Weights of a small multi-label image tagger: 64-pixel images, trained on simulated telescope pictures of galaxies.
Rows from block 7 of a small multi-label image tagger, named by matrix and row number. Rows with one number belong to one neuron. Each number is 128 + 32 x the weight over its row's rms, rounded and kept within 0 to 255. All counts start at 0. Numbers have three digits each.
After each neuron's rows are labels from the 100 images, of 14976, where the neuron reaches its highest value: "patch colour" is the nearest of a few named colours to the mean colour under the peak. Only what is clearly more common there than usual is listed. The data: simulated telescope pictures of galaxies.
# fc1: MLP up (model.blocks.7.mlp.fc1.weight, 256x128), inputs 64-127
# fc2: MLP down (model.blocks.7.mlp.fc2.weight, 128x256, transposed), outputs 64-127

fc1.111:110138187146100098171160118205153149147110138138157106148164105158150078088147146169142115128151113146118096159111112088119135181070140088116131127120098168143115119155095165119102114224114074
fc2.111:118126143115170203164119115192063182110102106101150097116105136106171110153160077091088095114139099099082067099160134153053163087173147165133143120120114131201065126173127120142124174155110092
patch colour: pink; grey

fc1.126:117165160122147098183160164102142179145106147064072126138102078135139169161078135107142133116129175089076122135118145136166120087104147132137092167143110095080100107094119124133129155129097158
fc2.126:141075195133147120133124136151105131137130167175113122124178116116130117140116096159110144101082104106120131131180218148139141186140133130097083194120175185066132080176134112129119110138132154
patch colour: grey

fc1.1:126105117156104138146121084164121142135093115145152166152126104177134123123108115147178104153110191060199110116081147079097145150115120168128171161153128132157105191164128099152136124173105078
fc2.1:109087113099119108135081092052136145170132067146163140100108152097075140127115145128101207154084119199147090101151079151117093083127110153183101071142148125105169127144072085095133138173112165
patch colour: grey; brown

fc1.243:155154115179150081193185126082124109138119113156163116165094183104106168166108139086121057112113155129098110097139127127146141116125132153117110108116153147154131105112154114124148102143174134
fc2.243:112160154114134104164148139170150094099129166139156156137183147118103126122125087163110084112102089156088163155175164162116169110123134138135145141146161077160157120115168109131109195164089164
patch colour: grey

fc1.247:097132074135218136111091108142108135154127194165172165169096082166067122129124111137131093085117185132119089084141122156077117190135189156106092125118083098102131069124128082136180121200121170
fc2.247:080079135104089157125171049147150153166133198169089113129096121163099142119129110121077084125175172073104129102158144116155159114176176151119089121143127122118173153101120210102121103168142164
patch colour: grey

fc1.241:119117110103142159118151136149099144135082134100168114098111110208119141107142083135136163065058195067165138175125105185138171148151154081143109075151105149147145138136131107141125120176209139
fc2.241:140123138072132086147082147097140149149172177170146198071117143102145173121123144123083122128060177116171109130105030163127199173124160130141134182103131088116108153111077147119102126137109147
patch colour: grey

fc1.130:147123116191148145112150152169156135149133118123136106063159128071117129115107156063096153091174158144136164077177136152163104157156147098104134123130105073057119157086093149143139145150144099
fc2.130:138121079108115079167128114156117104139040108146115183190180111096189028135115114124118125124116083169119153107071181134138105102060159154140160108083082113171116138123145139116154124139140122
patch colour: brown

fc1.206:137113133085130113128139154144125111151122153153106165144107155150117174091082101184174101081109109125198138095139129140136119127151118095172191130118106143143190153087098091141215114111114079
fc2.206:109129154123108135131142125101095151138116100050100112113129137167141150074146103112123183175189121079091152171111128129195112082177132114160165155134104102150152107179218133151190154087149110
patch colour: grey

fc1.168:143184093145126104117195152165103126142142061110177099159144089131067071145141113111187066098102090151167074120165106151138145113156164097160093115206174124108143120112142136107104129122161167
fc2.168:082100131113163054169056090153091160142156141131102171108089198098110105161098099155147151172126127142108094144143108098072161144111185157148167103087144113112098100145139132174118130151137103
patch colour: pink; grey

fc1.113:130147122187152130160178122207136102122128105162124131102137161090135087102124160142200124114166224119079132085087126132135115165089131105096081125135118137131106097170123100202154109104191113
fc2.113:093123147123156102074098121097134157127120129110069146150151139126131198186159178091110106181122118139093178117142148124101129138103165121147196096121160186112151129203140113139083142135100108
patch colour: brown; grey

fc1.65:127088112136179149145151111164132117163107137109106123132123107076155106115099150167164096107229161088088099159085156091131192144165062108120133082171120201141124119072146118112127116169175114
fc2.65:111126170104105107080098131097084155109159096152146144152117142146178135115155094113066115130097094162089182123072144147122143168136133121158185135146112128127099112117128134104079133138071151
patch colour: pink; grey

fc1.119:122138141128109082133101110107079093085117085094144110106100116146160058125097118109142102166125092136084133112144115099145219191140111145133155124100147155112152103112084146125097243111143137
fc2.119:096157091171142168120118108163110158156118098083137091092075103131142103147130166126123095116118080068108128110141088094098151144184190141144205176113145159093113142127153168179148186156083090
patch colour: grey; pink

fc1.252:128101109199108151132058111103162147139104177158076104114171081158165114142080105088159124229145097075122126103108142107121126168113131139070187142150150117139186163131138130115135175139041160
fc2.252:169156173144123171113206087122129116136170104085071055078158122121145122161182119144138108162073128161110102114097155086108134077131117151167110136115178125088169058137115093179181151134083183
patch colour: brown; grey

fc1.171:106071190142138174116122092179101103149130160114163084080108129139123061136120070087068136158156113177116109128073132145147113176084167153094097092139146173138148162163129130127051092168184171
fc2.171:042123177107168066133149091136158100142109139108166153102150101126130116132133129050114143162126132188158107072093175139118103106144144137123168121200132105140114103110153190138138123176143140
patch colour: brown; grey

fc1.2:084082184134130094086157098096134157156105129092136141113129110108142105084148144140102118134107191088105093046143113116161085137104134191122093130116097167160084143114064122168181161138188110
fc2.2:143090153107143124112088098149130212066106151100178146135157146137139089119144077084075105170190106126118135134109079171170163139133091096138142151141104072095141111112124162144156168138077095
patch colour: grey

fc1.162:122095158080124110107124162170093137114110129150182180094100088137148100147074129180127133143104091148163100058149077176147114116134080134081072113129128123095137140133082163139136147185144153
fc2.162:170119123145159137053087121202048123079161147129171200166103138184110151159115098151114098126166181070137141095151104102150126183152159096066134101138101121105143102086144140160111115159130163
patch colour: brown

fc1.236:127099143157111117090134076120128099079149114167099120070151221081158132061137069124128151118143144120131117110071131143180112131114129101128172080129137129098140211120124163182146150137118127
fc2.236:151159141115105146100138098102125150092144140097100130165097167194151140138130166140125027151150166123144112065127131134134153146087147141141095140167121100134119058068141102174100145153144164
patch colour: brown